Weights of a small multi-label image tagger: patch size [4, 4], 52.5 epochs.
Rows from block 6 of a small multi-label image tagger, named by matrix and row number. Rows with one number belong to one neuron. Each number is 128 + 24 x the weight over its row's rms, rounded and kept within 0 to 255. All counts start at 0.
Before each neuron's rows are labels from the 100 images, of 14976, where the neuron reaches its highest value: "strongest on" is what is common among them; "colour at peak" is the nearest of a few named colours to the mean colour under the peak. Only what is clearly more common there than usual is listed. The data: flat shapes of many kinds, plain or patterned, on busy backdrops. In brackets: how many of the 100, against the usual share in percent.
# fc1: MLP up (model.blocks.6.mlp.fc1.weight, 960x160), inputs 0-159
# fc2: MLP down (model.blocks.6.mlp.fc2.weight, 160x960, transposed), outputs 0-159

strongest on: teal shape (67 vs 22.4); grey shape (47 vs 22.1); its colour: teal (27 vs 8.2)
colour at peak: black (46 vs 8.2)
fc1.310 [158 128 178 128  92  97 140 142 124 131 144 185 103 140 135 126 115 121 127 104 138 109 120 147 140 100  98 111 107 176 148 140 107 102  99 115 118 109  89 135 149 163 148 131 149 118 153 116 144 144 128 149  86 123 151 129 154 132  73 111 150 115 161 134  97 158 149 115 113 138  79 160  98 171 114 113 140 100 128 135  99 107 126 112  91 141 128  99 133 134 102 131 148 164 103 108  60 183 157 133 104 128  91 182 163 106 152 152 116  97  97 154 110 154 153 137 131 112 122 147 165 136 152 130 106 116 139 144 124 134 149 151 126 117 164  91  88 129  89 119  92 138 126 153 104 131 136 121 124 147 131 100 114 114 118  95 172 123 167 116]
fc2.310 [113 145 124 106 173 135 162  99  80 179 113 134 177 164 103 146 109 121  93  84 143 192 148  99  81 124 115 142 116 128 132  88 150 151 171 156 135 141 140  72  95 129 130 114 106 150 122 155 139 136 125 120 161 131 137 110 131  95 110 111  99 106 155 128 151 117 118 133 125  88 165 140 151 121 108 141 108 121 131 145 114 110 143 146 142 109 110 137 122  72 159 143 121 152 142 134 180  89 129 113 167 140 120 117 102 147 121  99 167 168 125 138 139 125 119 149 131 121 150 136 119 127 133 143 152 108 134  89 117 158 137 125  54 118 165 126 164 126 144 159 138 103 123 106 120 133 160 120 136 160 104 123 125  94  99 100 158  98 110 132]

strongest on: brown shape (55 vs 22.3); teal shape (52 vs 22.4); count: five (38 vs 18.1)
colour at peak: brown (57 vs 25.3)
fc1.326 [173 174 126 134 133  78 130 125 121  81 141 119 137  93 114 132  96 117 132 154 142 110 125 138 171 156 150 150 118 162 122 131 182 122 132 110 122 169 120  82 110 122  36  96 133  88 106 116 159 108 135 102 123 156 129 146 173 114 136 118 153 118 125  79 124 108 164 123 108 132 151 134 144 155 147 149 120  85 130 136 148 163 149 115 157 104 144 102 127 139 126 121 126 137 143  63 122 114 111 145 135 179 123 147 117 125 137 127 170 140  80 138 118 156 133 121 124 140 149 148 139 196 118 112 133 125 184 100 147 114 145  86 121 141 104 130 136 139 113 122 105 150 109  84 128 104 123 113  97 116 122 137 124 117 128 134 146 155 124 111]
fc2.326 [164 126 129 124 124 170 169 132 130 136 106 126 118 123 180 140 133 150 148 140 100 146  89 139 121 136 142 123 137 121 145 135 118 147 100 154 103  83 134 111 121 106  99 134 143 117 157 144 147 186 159 119 135 134 101  89 107 162  99 152 106 110 151 129 106 173 133 106 141 143  50 153 138 150 132 131 121 125 141 205 148 101 104  99 110 113 125 156 112  98 120  80 121 121  90  93 112 166 137 156 179  91 116 122 148 138 152  72 130 132 118 165 103 103  94 115 135 115  86 131 126 101 124 129 104 113 111 149 129  99 130 109 136 132 152 141  94 125 141 118 132 167 119 182 117 127 110 107 170 107 121 143 128 128 120 152 139 152 141  94]

strongest on: pink shape (45 vs 21.8); its colour: purple (26 vs 8.5)
colour at peak: black (91 vs 8.2)
fc1.573 [143 116 131 151 102 119  98 147 135 157 112 128 144 129 149 160 136 126 120  97 157 128 169 118 140 140 125 133 122  84 138 195 106 135 110 108  66  86 118 117 113 110 115  77 135 130 103 174 143 108 158 119 133 125 142 145 138 108  93 112 186 102 146 119 132 136 176 133  96  90  86 128 112 136 148 160 128 132 109 160 116  61 127 116 125 114 107 128 114 169 146 158 113 140 110 104 136 150 153 125 177 123  78 118 161 126 106  74 141 125 102 151 110 147 106 118 127 122 118 143 140 128 100 151 131 129  86 152 128 184 127 136 142 145 134 152 143  95 181 132 122 120 107 149 144  98 120 142 127 130  73 147 101 111 117 145 160 135 112 134]
fc2.573 [139 147 182 196 128 103 106  94  95 120 105 132 141 144 109 124 132 101 135 150 109 107 132 121 137 100 131 119  76  69  96 143 104 102  99 147 125 135 124  95 117 124 103  93 100  94 137 166 149 125 124 145 120 120 148 143 120 125 123 113 163 131 109 161 155 143  96 139 112 140  81 139 142 143 179 113 153  96 153 151 132 117 118 131 123 151 116  87 109 147 126 144 152 153 107 117 135 164 146 105 128 164 112 152 148 105 124  71 101 114 127 131 158 150 107 174 156 157 136 114 168 156 164 106 134 147 113 126 156 140 118 158  67 138 161 136 123 115 140 134 159 178 133 141 121 117 137 106 129 146 104 122 156  75  89 125 103 117 123 101]

strongest on: blue shape (52 vs 22.4); count: five (43 vs 18.1); flower (41 vs 13.5); frame (32 vs 13.8)
colour at peak: brown (55 vs 25.3)
fc1.537 [107 159 131 191 115 135  88 137 112 155 107 116 162  89  99 146 117 130 132 133 115  97 163 130 116 131 115 106 120 102 147 140 118 116 126 107  65 129 142 132 125  98 110 129 145  75 117 141 169 149 138 163  95 170 144 115 113  91 123  99 140 146 121 132 125 148 182 130 121 125 103 132 132 111 154 141 135 106 100 133 108 132 109 133 137 135  86 123 123 173 122 121 105 164 112 101 116 161 191 166 173 126  64 167 178 163  87  84 149 127 119 133 114 133 160 125 150 116 134 125 141 115 106 131 146 167 115 165 134 154 124 142 119 127 141  86 146  90 142 146 110 147 116  95 140 130 132 138 125  96  81 140 122 142 123 160 124 113 100 128]
fc2.537 [138 151 143 105 166 140 163 142 107 149 148  68 116  85 142 152 143 139 118 117 138 129 111 128 132 112 123 145  91 133 117 124 125 104 149 128 129 115 151 122 145 131 151 163 152  89 132 134 104 149 123 145 153 171 100 114 103 130 124  92 123  96 137 135 140  92 127 140 160 108 129 141 137 167 110 138 173  82 100 161 118 118 113 129 166 111 132 117 132 134 113 129 142 129 103 120 108 118 107 138 152 163 154  99 123 107 131 143 117 186 125 114 151 134 154 131 151 145  86  95 139 116 139  85  81 125 120 121 170 111 122  67  81 139 133 130 141  97 160  92  77 113 157 146 179 100 114 123 150 200 120 151 110 101  85 151 138  97 131 143]

strongest on: pink shape (86 vs 21.8); yellow shape (64 vs 22.4); its colour: yellow (32 vs 8.7); its colour: pink (31 vs 7.9)
colour at peak: white (25 vs 4.3)
fc1.634 [139 166  98 161 130 103 136 131  98 194 129  96 166 128  94 125 106 125 117 108 114 134 157 115 112 149 152 107 137 133 158 156 145 126 130 171 135 121 131 124 112 143 141 114  97 158 115 140  92 149 189 168 123 139 141 156 156 112 105 121 145 139 119 159 130 163 167 118 112 108  68 123 102 103 136 125 157 107  88 151 126 139  99 154  89 110  77 104 175 136 127 136 118 135 102 123 109 108 139 132 124 144 110 149 179 149  98 131 157 163 115 122 110 141 121 119 142 135 141 188 116 134 122 141 139 109 107 167 131 164 139 128 103  95 138 130  87  86 115 134 137 146 154  79 144 126 119 125  77 143 127 172  94 106 134 148 108 119  97 107]
fc2.634 [136 130  60 119 114 125 116 160  67 132 154 144 156 120 136 162 128 111 136  83 155 175 134 100 115 136 123 142 155 130 147 172 119  93 142 138  93  95 122 139  94  85 163  90 164 150 151 117 129 151 147 153 116 132 125 123 148 126 124 130 131 139 118 160 106 130 102 121 168  93 112 121  79 141 153 112 146 139 136 123  82 120 163 124 119  99 126 106 148 129  91 119 178 113 120 140 154 162 128 161 114 165 109 124 146 122 122 135 143 128 109 133 117 161 161 121 162 114 156 125  98 107 111 158 138  80 139 118 150 134 134 167  56 146 162 113 118 125 141 129 155 131 145 110 157 116 125 128  70 132 137 154 112 118 138 139 116  72 120 100]

strongest on: teal shape (69 vs 22.4); its colour: teal (28 vs 8.2)
colour at peak: grey (78 vs 36.2)
fc1.13 [139 142 154 105 126 120 118 147  93 107 121  93 116 126 139 129 124  99 164 145 127 141 149 130 167 152 120 193 119 135 138 172 126 127 145 160  88 116  98 126 129 109  98  78 160  85 142 126 157 121 134 124 132 121 135 141 125 137 134 166 177 142 168 106  99 128 140 107  83 129 119 128 105 139 121 180 143  91 146 102 101 179 163  94 149 111 138 137 137 157  78 133 162 143 135 129 111 122 143 132 158 157 132 151 115  96 119 110 133 129 106 129  95 179  93 144  74  93 122 119 161 120 103 137 121 157 162 122 181 132  83 115 106 174 107 131 150 122 120 115 138 105 113 114 141  94 139 110  87 129 124 172 140 120  91 130 108 144 136 135]
fc2.13 [129 140 100  96 105 109 115 141  85 116 144 152 132 172 173 123 171 127 133 108 100 122  68 135  92 132 124  82 158 141  98 114 105 122 123 138 154 127 199 136 155 116 192 108 118 166 121 128  99 155 115 111  91 106 122 103 150 154 126 159 108 132 136 148 131 116 146 118 162 107 119 155 126 104 134  68 127 147 162  81 113 135 155 131  85 108 166 176 152 133 146 143 159 149 126 117 104 129 135 103 100  95 122 153 142 111 137 147  87  91 106 131 148 139 134 151 116 139 113 130  97 146 141 130 106 108 147 135 126  97 117 133  59 132 162 161 131 159 138 139 158 121 105 109 122 136 140 127 101 125 133 138 148 114 143 132 127  80 139 134]

strongest on: brown shape (62 vs 22.3); its colour: brown (35 vs 8.3)
colour at peak: pink (44 vs 11.9); white (32 vs 4.3)
fc1.157 [111 146 138 140 117 104  57 197 112 138  98 168 137 110 125 124 138 109 135 104 135 131 167 107 113 128  86 124 106 149 153 159 131 121 125 156 127 149 104 102 177 163 121 134 139 154  71 161 156 104 134 133 136 130 149 159 152  76 121 120 153 103 118 127 130 150 129 150 115 124 108 127 111 144 133  78 138  90  80 132 103 170 141 151 138 142 147 120 178 163  82 163 121 100 106 105 113 122  98  99 138 128  83 135 149  90 126 145 171 133  97 142 115 142 150 113  96 119 114 163  99 159 138 137 110 139 145 148 123 138 124 134 135 112 103 160 126 106 147 126 165 165 138  83 118 122 146 131 128 113 118 146  97 155 125 125 165 101 148 108]
fc2.157 [ 97 165  96 137 121 130  79 115  75 136 139 113 150 121 121 134 101  77 143 112 140 119 157 133 123 123 116 157 106 173 119 182 152 167 174 139 107  84 148 139  79 135 148  93 121 120 126 170 123 169 148 153 149  96 141 141 120  91 131  96 134 113 104 145 111 143 145 132 161 119 152 124 113 148 135 117 150 105 142 137 113 105 181 116 161 116 128 126 147 112  95 137 151 135 107 121 116 124 110 166 179 137 124 125 135 109 137  94 127 114 105 143 142 149 176 144 122 162 158  92  80 183 125 124 145  74 108 137 113 125 116 163  70 125 125 151 104 120 147 133 156 147 136 131 155 140 115 122 133 102  96 131 100 123 102 165 122 100 135 124]

strongest on: pink shape (50 vs 21.8); red shape (49 vs 21.7); count: five (44 vs 18.1); ring (35 vs 14.1)
colour at peak: grey (68 vs 36.2)
fc1.726 [169 140 117 121 157 134 112 141  93 150 113 180 168  98 118 145  83  89 115  93  95 159 169 129 103 101 140 152 128 118 132 147 100 113 138 125 100 122 145 121 110 128 126 113 178 117 145 164 125 149 154 149  98 137 112 121 175 162 104 106 131 118 109 141 124 125 156 147 105 109 130 163 110 133 174 127 163 117 129 130 108 144 107 113 156 103 113 107 172 169 119  90 119 152  98 114  81 144  99 137 129 136 124 139 167  97 112 135 147 148 123 165  54 151 194 129 126 108 139 156 117 133 138 141 123 123 132 142 122 187 117 138 116  85 130 131 122  88 134 102 165 161 162  85 141 113 134 132 133 107 103 137 116 141 133 140 143 119 151 113]
fc2.726 [141 162 102 106  87 135  98 145 116 138 123 135 172 132 103 168 120 138 159 115 160 118 157 130 129 141 140 165 139 140 108 166 104 136 133 146  88 115  91  93 110 112 144 127 151  70 154 105 160 156 110 119 120 108 119 110 118 151 140 170 100 136 143 142 130  96 114 129 133 153  86 126 138 140 128 140  85 141 136 136  88 126 158 111 177 112 102 113 119 148 131 153 161 118 139 111 145 147 122 130 155 117 126 161 165  95 116  91  93 123 109 125  94 179 129 135 144  64 124  96  75 150 113 136 125 138 125 124 163 124 165 124  66 121  93 107 140 165 148 148 154 169 161 109 128 113  89 107 104 113 120 144 136 140 118 118  91 104 112 147]

strongest on: brown shape (86 vs 22.3); white shape (58 vs 21.6); blue shape (46 vs 22.4); red shape (45 vs 21.7)
colour at peak: brown (52 vs 25.3)
fc1.595 [144 130 117  97 122 126 140 165 122 107 129 152 120 116 165 129 126  72 123 153 133 117 207 139 111 138 131 161 126 172 134 140 105 126 138 128 111 131 141 159  91 118 101 107 152 115 119 119 135 142 123 134 165 127  96 176 126 126 116 136 119 125 145  94  64 114 114 155 101 131 137 145 109 118 125 132 116 127 136 125 133 114 161 116 152 114 112 126 147 153 153 137 127  72 106  62 105 136 130 118 143 148  97 131 177  95 121 137 168 114  95 136  89 161 157 121  69 108 134 135 132 119 113 149 133 119 188 143 126 156 108 102 122 147 112 115 139 129 176 159 136 139  79 131 131 114 121 137  68 117  79 123 110 158 135 138 173 104 158 144]
fc2.595 [138 124 124 113 163 138 134 127 161 124 103 123 130  86 152 141 138 165  88 110 112 134 119 126  57 109 141 103 115 137 118 135 139 121 110 104 149 139 174 177 117 101 120 146 121 148 136 133 124 145 122  92 154 144 110 101 118 113 115 115 105 133 139  82 120 157 161 129 128 111 134 165 118 121 141 160  89 149 140 164 189 112 140 157 139 123 118 134 112 113 101  81  87 143  84 115 117 113 124 169 134  68  79 127 109 141 141 131  89  71 130 127 159  81 145 168 119 165 117 134 170 150 164 119 112 107  73 138 135 158 131 128 153 170 121 152 147 123 120 122 118 111 132 124 104 127 161 175 134 120 129 150 165 102 135 142 120 135 115 109]

strongest on: teal shape (55 vs 22.4); gear (48 vs 14); flower (40 vs 13.5)
colour at peak: green (29 vs 4.8)
fc1.181 [150 133 125 142 110 126 105 153  92  96 121 110 109  83 164 121 114 133 168 124  91 120 128 118 171 108 120  96 131 161  93 153 160 102 149 170  96 111 122 128 116 113  95 117 131 117  84 148 151 142 154 134 151 181 115 144 171 119 127 174 170 144 120  98 133 117 114 125 122 108 138 148  93 121 139 103 165  73 144 121 113 150 104 110  81 162 130  93 152 146 118 115 144 128 112 104 120 183 141 151 129 166  88 150 131 139 125  91 155 134 112 123  95 124 121 138 102 133 144 140 156 134 129 104 126 130 125 156 136 139 109 100 128 138 141  90 123  43 165 110 150 132 147 146 177 103 152 132 147 120  77 157 141 128 122 112 128 141 143 120]
fc2.181 [168 156 118  69 103 127 150 119 156 121 100  88 133  87 197 122 142 130  81  98 123 131  86 108 154 152  93 178 149 139 129 139 163 136 113 126 127 136 101 149 123 143 110 133 116 103 145 134 155 140 151  84  85 139 128 115 126 135 159 131 144  94 118  98 141 122 121  95 144 120 115 137 117 147 146 107  69 110 121 157 132 107 127 124 147 129 145 154 122 160 117 171 145 137 173  75 111 121 126  89 162 131  97 101 140 135 129 117 141 122 134 115 132 169 134 146  98 141 102 104 141 133  81 117  92 127 139 136 144  88 138 113 106 109 137 172 116 136 180 167 126 128 127 127 111  99  89  84 127 118  93 155 148 125 163 140 155 129 138 149]

strongest on: blue shape (57 vs 22.4)
colour at peak: blue (36 vs 1.4)
fc1.195 [117 134 125 135 123 137 122 153 111 142 145 133 133 129 132 125 165 106 123  89 114 171 139 121 109 119 159 141 123 182 112 125 144 107 119 117 157 137 144 123 165  82 138 106 140 130 101 157 123 120 169 168  99 154  99 100 149 107  98 102 152 106 148  93 162 122 147 148 140 127 100 127 122  93 194 112 149 150  76 157 138 123 132 120 123 101 104 115 134 127  89 129 152 153  83 145 141 180 101 152 130 127  99 107 117 162 139 119 108 146 128 109 140 120 152 142 143 130 166 150  65 163 153 141 161 124  86 101 140 183 116 125 112 127 158 126 153  99 108 126 104 114  88 131 161 102 132 161 115 158 106 123 149  84 123 122 147  65 123 133]
fc2.195 [167 159 111 136 137 144  85 132  88 148 121 143 150 146 131 112 115 144 177  89 131 112 113 154 109 134 108  95 186 123 137 132 128 112 163 111 136 134 152 113 175 138 126 151 120 122 166  99 114 116 124 143 167 115  76  75 117 141 119 163  90 154 118 135 144 144 117 111 129 153 135 138 107  87 101 133 156 129 147 133 118 150 123 126 130 133 132 107 104  65 130 108  95 144  90 121 152 102 175 133 105 149 124 181 115 147 132 121 121  85 154 148 159 110 139 107  93 157 132 120 132 152  97 126 119 131 180 112 130 135 111 153  86 162 140  92 144  91 117 133 180 127 117 139 104 124  98 137  97 101 155 139 132 136 128  67 160 138 138 139]

strongest on: pink shape (59 vs 21.8)
colour at peak: brown (61 vs 25.3)
fc1.101 [138 166 114 124 123 118  57 150 117 115  71 113 139 109 187 174 135 136 149 125 111 129 149 112 118 160 107 150 123 118 148 151 126  81 142 113 134 124 128 147 145 159  96 110 137 117 112 115 139  82 173 161  86 119 129 133 126 131 107 131 159 117 126 104  90 140 140 178  99 107  96 144 111 113 171  91 153 126  95 149 142 159 156 138 162 143 116 119 112 163 123 171 150 125  83 110 115 158 155 151 131 136  98 161 145  84 154 110  96 141 125 105 106 134 136 168  86 122 125 156  82 119 144 130 156 142 138 150 114 152 112 147 105 133 149  85 150 119 123 104 119 113 122 109 150 105 139 183 125  89 115 142  94 130 115 142 123 121 119 141]
fc2.101 [154 138 152 152 127  85 117 126 103 131 109  87 150 171 107 163 120 105 122 107 165 117  95 113 138 121  99 139  89 152 124 150  99 103 147 108 114 125 158  96 124 142 105 131 113 132  99 135 138 139 135 109 197 120 141 119 117 101  73 145 164  89 100 164 121 157 138 151 140 108 128 173 154 118 125 108 108 147  97 133  85 106 156 139 138 121 119 149 101 115 151 173 140 108 111 125 130 135 120 135 193 201 155 132 117 108 110 100 140 125 129 136 169 147 100 102 121 112 164 108 100 128 134 102 178 100 138 130 121 144 150 114  96 129 163 105 152 141 166 133 151 144 113 108 133 120 115  88 163 135  92 151 104 112 110 127 158 135 121 153]

strongest on: teal shape (87 vs 22.4); grey shape (59 vs 22.1); its colour: grey (25 vs 8); its colour: teal (25 vs 8.2)
colour at peak: white (28 vs 4.3)
fc1.316 [162 128 115 132 109 104 115 131 109 177 136 134 180 131 121 188 129 126 121 123 143 143 130 111 146  91 141 120 148 124 162 134 156  95 104 115 110 110  98 102  98 130 106  78 121 123 110 126 120 123 174 165 105 126 130 114 146  94  73 142 146 106 105 150 156 158 148 113 115 116 128 124  90 145 148 101 160 124 117 162 124 116 129 155 144 122 118 136 141 126 137 131 117 131  85 103  97 148 133 143 106 166 124 168 146 109 136  76 144 118  98 160  85 136 121  90 143 135 144 187 131 109 147 132 151  91 121 128 135 140 146 178 118 103 164  99  77 124  90 108 149 161 146  98 109 116 137 159 111 130 125 122  71 152 120 188 135 152 127 110]
fc2.316 [147 147  81 114 134 144  90 115  73 117 142 137 143 151 105 153 118  78 144  95 158 124 151 112 112 110 101 138 123 125 162 171  93  80 150 141 118 126 135 140 110 172 114 144 140 166 157 127 116 142 152 120 106 126 116 135 146  90 114 158 126 130 122 151 110 140 115 144 112 110  81 133 124 150 166 119 149 122 138 105 114 125 164 119 103 102 113 107 137 153 156 134 193 119 136 106 128 128 115 139 110 167 115 127 158 107 108  94 152 164 119 137 148 164 138 105 134 121 160 122 123 123 113 151 142  93 124 162 146 124 141 151  16 124 135 135 125 131 117 143 161 129 136 119 157  84 116 111  99  97 110 145 155 127 111 180 141 100 123 109]

strongest on: brown shape (58 vs 22.3); count: five (48 vs 18.1)
colour at peak: brown (59 vs 25.3)
fc1.343 [147 146 100 146 148  95 113  98 147 113  96 104 180  89 143 162  72  91 163 129 111 121 115  88 140 167 115 124 103  93 150 136 158 122 154 107 115 160 133 119  68 124 107 149 115 101  72 123 166 118 148 100  97 149 108 148 137 172 136 110 106 127 138 122 120  93 110 130 140 136 132 124 151 107 180 118 109 144 128 156 130 114 100 135 125 124 113 123  98 129 153 139 128  98 149 112  95 168 119 169 175 169 105 127 134 162 107 141 161 175 113 129 125 114  96 167 125 116 164 140 144  98 105 149 173 113 130 177 147 121 136 102 122 107 149  95 115 158 141 127 141 126 143 106 110 128 110 117 130 118  94 100 103 111 124 158 102 121 110 129]
fc2.343 [140 132 136 139 112 163 134 163 150 132 113 118 138 120 162 152 169 115 112 136 103 143  68 130 126 150 139 124 199 138 145 139 139 131 134 158  88 116 118 118 140  95 125 164 178 132 174 156 164 105 135 151 145 139  65 123 101 118 133 145 144 128 157 148 122 188  92  76  88  82  90 116 114 127 174  90 105 105 135 150 121 147  76 143 100  87 130 147 100 162 113 167 156 123 125 128 134 139 126 160 116 107 128 139 163 119 106 109 133 125  88 100 126 126 123 107 113  94  99 130 129  85 111 178 130 120 131 120 117 123 139 134 140 132 149 139  94 135 113 121  95 124 112 122 101 104  96 122 137 172 135 127 154 146 105 141 138 131 134 141]

strongest on: teal shape (67 vs 22.4); its colour: teal (30 vs 8.2)
colour at peak: green (46 vs 4.8)
fc1.441 [209  95 127 112 123 120 153 117 105 135 133 128 124 128 138 154 148 152 165 110 144 129 127 123 153  81 137 118 136 130 100 138 152 105 103 169 114 102 110 144 101 134 108  82 104 139 174 153  66 108 129 154  87 150 149 136 159 146 120 130 149 155 123 144 139 143 111 108  72  92  97 116 124 146 128 117 132  88 112 133 105  83  99 121  84 138 127 107 181 148 145 137 125 133 125  92 105 116 135 102 146 142 114 174 118 126 121 126 129 114 123 127 124 152 123 101 135 118 143 181 173 167 170 139 157 130 138 122 107 139 110 130 136 112 173 100 144 113 100  92 121 140 135 136 129  99 114 164  72 150 149 142 129 134  91 158 164 136 110 138]
fc2.441 [151 108 102 125 144 125  96 161 108 110 145 126 152 134 158 117 171 138 184 137  91 103 131 137 138 134 101 141 123  83 130 102 159 161 115 106 135 128 182  94 140 124 106  95 134 147 122 101 112 100  95 123 141 135 135 133 110 144  96 174 118 127 130 187 148 130 154 155  97 138 107 142 128  86 110 108 161 102 113 131 109  98 136 191 163  81 141 124  83 100 113 144 139 116 136 149 152 147 128 193 132 133 159 151 138  83 141 116 118 120 116 101 137 168 121 109 139  88  99 117 126 153 127 157 123 155 104 132 138 121 112 130  99 166 135 114 151 141 129 118 114  90 152 134 141 127  96 145 154  85 159 110 132 112 146 120  75 138  91 140]

strongest on: pink shape (97 vs 21.8); black shape (47 vs 22.2); teal shape (46 vs 22.4); its colour: pink (34 vs 7.9)
colour at peak: brown (73 vs 25.3)
fc1.306 [122 145 135 141 135 120 115 144 103 156 126 171 188 120 105 119 109 146 114 132 122 120 133 155 100 122 154 111 119 127 129  93 103 132 102 107 109 117 161 101 139 190 102 128 122 116 142 121 104 137 129 116 115 147 137 123 161 133  95 122 150 100 123 150 117 117 141 160 130 106 119 166  81 124 139 119 158 131 123 183 141 107 145 122  98 138 133 115 138 127 118  98 144 170  93  88  73 205 166 135 130 143  61 173 139 134 122 155 156 102 104 166 113 154 166 130 142 129 149 161 114 158 127 150 149 107 143 118 102 139 135 117  88 109 160  90 106  98 116 120 144 122 156 104 126 131 109 183 116 165 163 101 135  89 123 135 142 115 133 122]
fc2.306 [151  92 139 130 151 124 114 142 130 189  97 132 148 149  83 150 119 121 146  79 116 127 135  86 152 133 103 132 149 175 153 100 127 128 152 100 127 148 107  67 160 107 178 129 107 153 132 117 124 115 140  91 148 166 142  92 160 119  78  98 109  95 146 102 183 109 153 109 159 125 135 162 105 121 119 127 144 141 140 125  67  94 144 111 127 124 118 146 141  98 132 106 112 142 114 139 155 106 107 127 140 119 150 152 127 121 133 135 159 105  93 186 151 145 158 128  97 113 102 149 111  94 134 141 138 134 135 167 113 152  95 151 112 141 152 113 126  87 124 150 137 117 142 150  88 105 132 152 132 171 105 110  95 111 144 130 118 124 140 162]

strongest on: teal shape (46 vs 22.4); count: five (44 vs 18.1)
colour at peak: green (29 vs 4.8)
fc1.439 [140 143 130 101  99 123 130 143 107 157 135 108 110 141 147 146 101 104 120 119 136 155 139 107 172 141 119 151 107 134 135 170 108  96 165 145  91 151  89 139 124 128  81 104 145  98 130  94 128 119 124 131 145 157 121 117 138  77  97 156 186  87 123  79 100 174 141 142 128 112 112 165 112 126 132 146 159  95 100 126 136 162 152  72 137  89 111 135 156 141 110 142 146  80 126 112  88 129 123 177 143 171 125 128 128  77 130 108 162 134 102 164 134 176 113 134  82 138 166 153 105  99  96 140 143 107 153 134 141 119 147 101  94 131 153 125 149 140 124 119 125 154 113 109 159 132 115 126 111 146 127 174 120 140 113 142 159 145 107 125]
fc2.439 [181 154  88  95 124 136 125  81  77 145  82 142 181 126 124 159  80 100 125  97 141 128 140  97 148 114 116 137 126  97 120 159 144  77 132 119 168 124 155 137 113 137 108 148 127 150 145 104 131 107 126 102  95 129 126 102 129 119 129 131  84  96 143 115 110 127 104 146 170 132 155 166 159 143 141  94 117 122  96 134 137 117 153 146 142 136 127 142 161 139 139 121 171 138 181 136 157 140 122 131 140 121 131 105 143 129 120 119 134 146 129 126 128 179 152 115 149 102 105 101 109 169 142 162 164  78 128 116 115 108 147 154  54 130 159 145 115 148 149 142 119 120 180 101 141 111 111 121 133 133 128 106 163 101 112 123 163 111  90 147]

strongest on: brown shape (97 vs 22.3); its colour: brown (75 vs 8.3)
colour at peak: brown (97 vs 25.3)
fc1.239 [131 160 153  96 155  56  99 131 116 137 124 160 143  92 142 113  96 158 124 140 146 104 167 106 107 116 122 119  90 138 153 127 145 123 156 112 131 151 149 108 152 173 109 108 128 148  88 144 109 145 106 121 156 164 141 175 146 141 107 105 124 115 121 120  97 122 118 200 136 137  93 144 117 173 108  86 149 113 134 189 109 103 123 100 144 148  96 101 120 152 128 121 162 131  99 101 108 205 135 132 153 146  92 131 141 114 160 160 133 113  80 138 129 138 146 122 118 148 112 134 124 139 125 134 118 146 121 149 147 110 125 139  85 105 105 135  86 127 143 141 131 188 144 148 124 139 125 113 138 139 131 115  80 116 167 131 122 106 122 124]
fc2.239 [178  94 130 119 160 141 135  87 121 131 151 117  97 161 111 125 132 155 124  87 168 166 102 114 156 115 128 136 118 126 139 130 131 143 139 133 103 131 134 165 107  98  93 124 153 124 115 117 161 140 169 105  87 107 170 124  75  92 149 142 136 139 138 159 137 135 139 113  85 112 145  98 134 138 139  93 118 137 141 118  92 113 140 163 143  82 102 169 136 173 162 144 117 122 161 105 152 125 110 141 121  86 148 119 120 124 103  84 118 118 132  72 129 134 121 138 157  86 156 114 142 142 122 171 188 139 108  93 139 136 143 107 125  84 139 142 121 125 108 133 124 130 110 150 134 135  49 112 147 141 147 115 136 126 102 112 111 156 169 138]

strongest on: pink shape (92 vs 21.8); brown shape (76 vs 22.3); count: five (50 vs 18.1); its colour: pink (28 vs 7.9)
colour at peak: white (30 vs 4.3)
fc1.380 [120 142 132 110  97 129 116 169 102 142 129 161 154  96 121 151 135 127 125 121  96 132 175  93  99 149 146 100  97 111 114 170 114  82 122 160 138 125 176 119 142 150 112  87 136 130 112 162 110 155 143 119 124 122 127 154 169 168  99 173 138  98 130 129 129 138 158 124 126 120  93 181  85 103 134 139 145 130  92 135  96 159 142 122 109 129 102  93 162 181 105 117 125 121  84 128 105 157 142 107 122 122 101 143 158 133 119 158 135 130  62 153 126 160 147 136 131 126 129 153  96 156 129 152 114 127 106 140 171 177 130 118 114 111  99 154 110  93 150 124 146 114 132  68 148 109 139 154 139 117 118 107 153 129 168 121 112  91 101 119]
fc2.380 [165 146  74 124 132 123 108 144  67 122 125 121 123 145 152 118 120  98 168 133 138 115 186 115 133  73 115 128 157 104  98 138 138 156 113 121 135 120 132  96 128 165 109 112 163 131 135  92 142 139 146 133  86 108 128 152 131 145 130 128  82 108 150 142 120 182  99 111 131 125 140 125 113 120 140 150 184 118 109 172 155 116 130 108 118 102 108 101 156 119 135 110 151 121 103 102 121 147 148 112 137 174 113  93 139 130 166 127 141 145 120 137 107 152 126 125 158 128 141 131 143 169  96 128 126  84 140 137 109  96 140 192  73 129 130 126 103 114 137 142 124 117 141 155 143 167 144 118 167  55 148 130 130 167 132 146 102  95 151  98]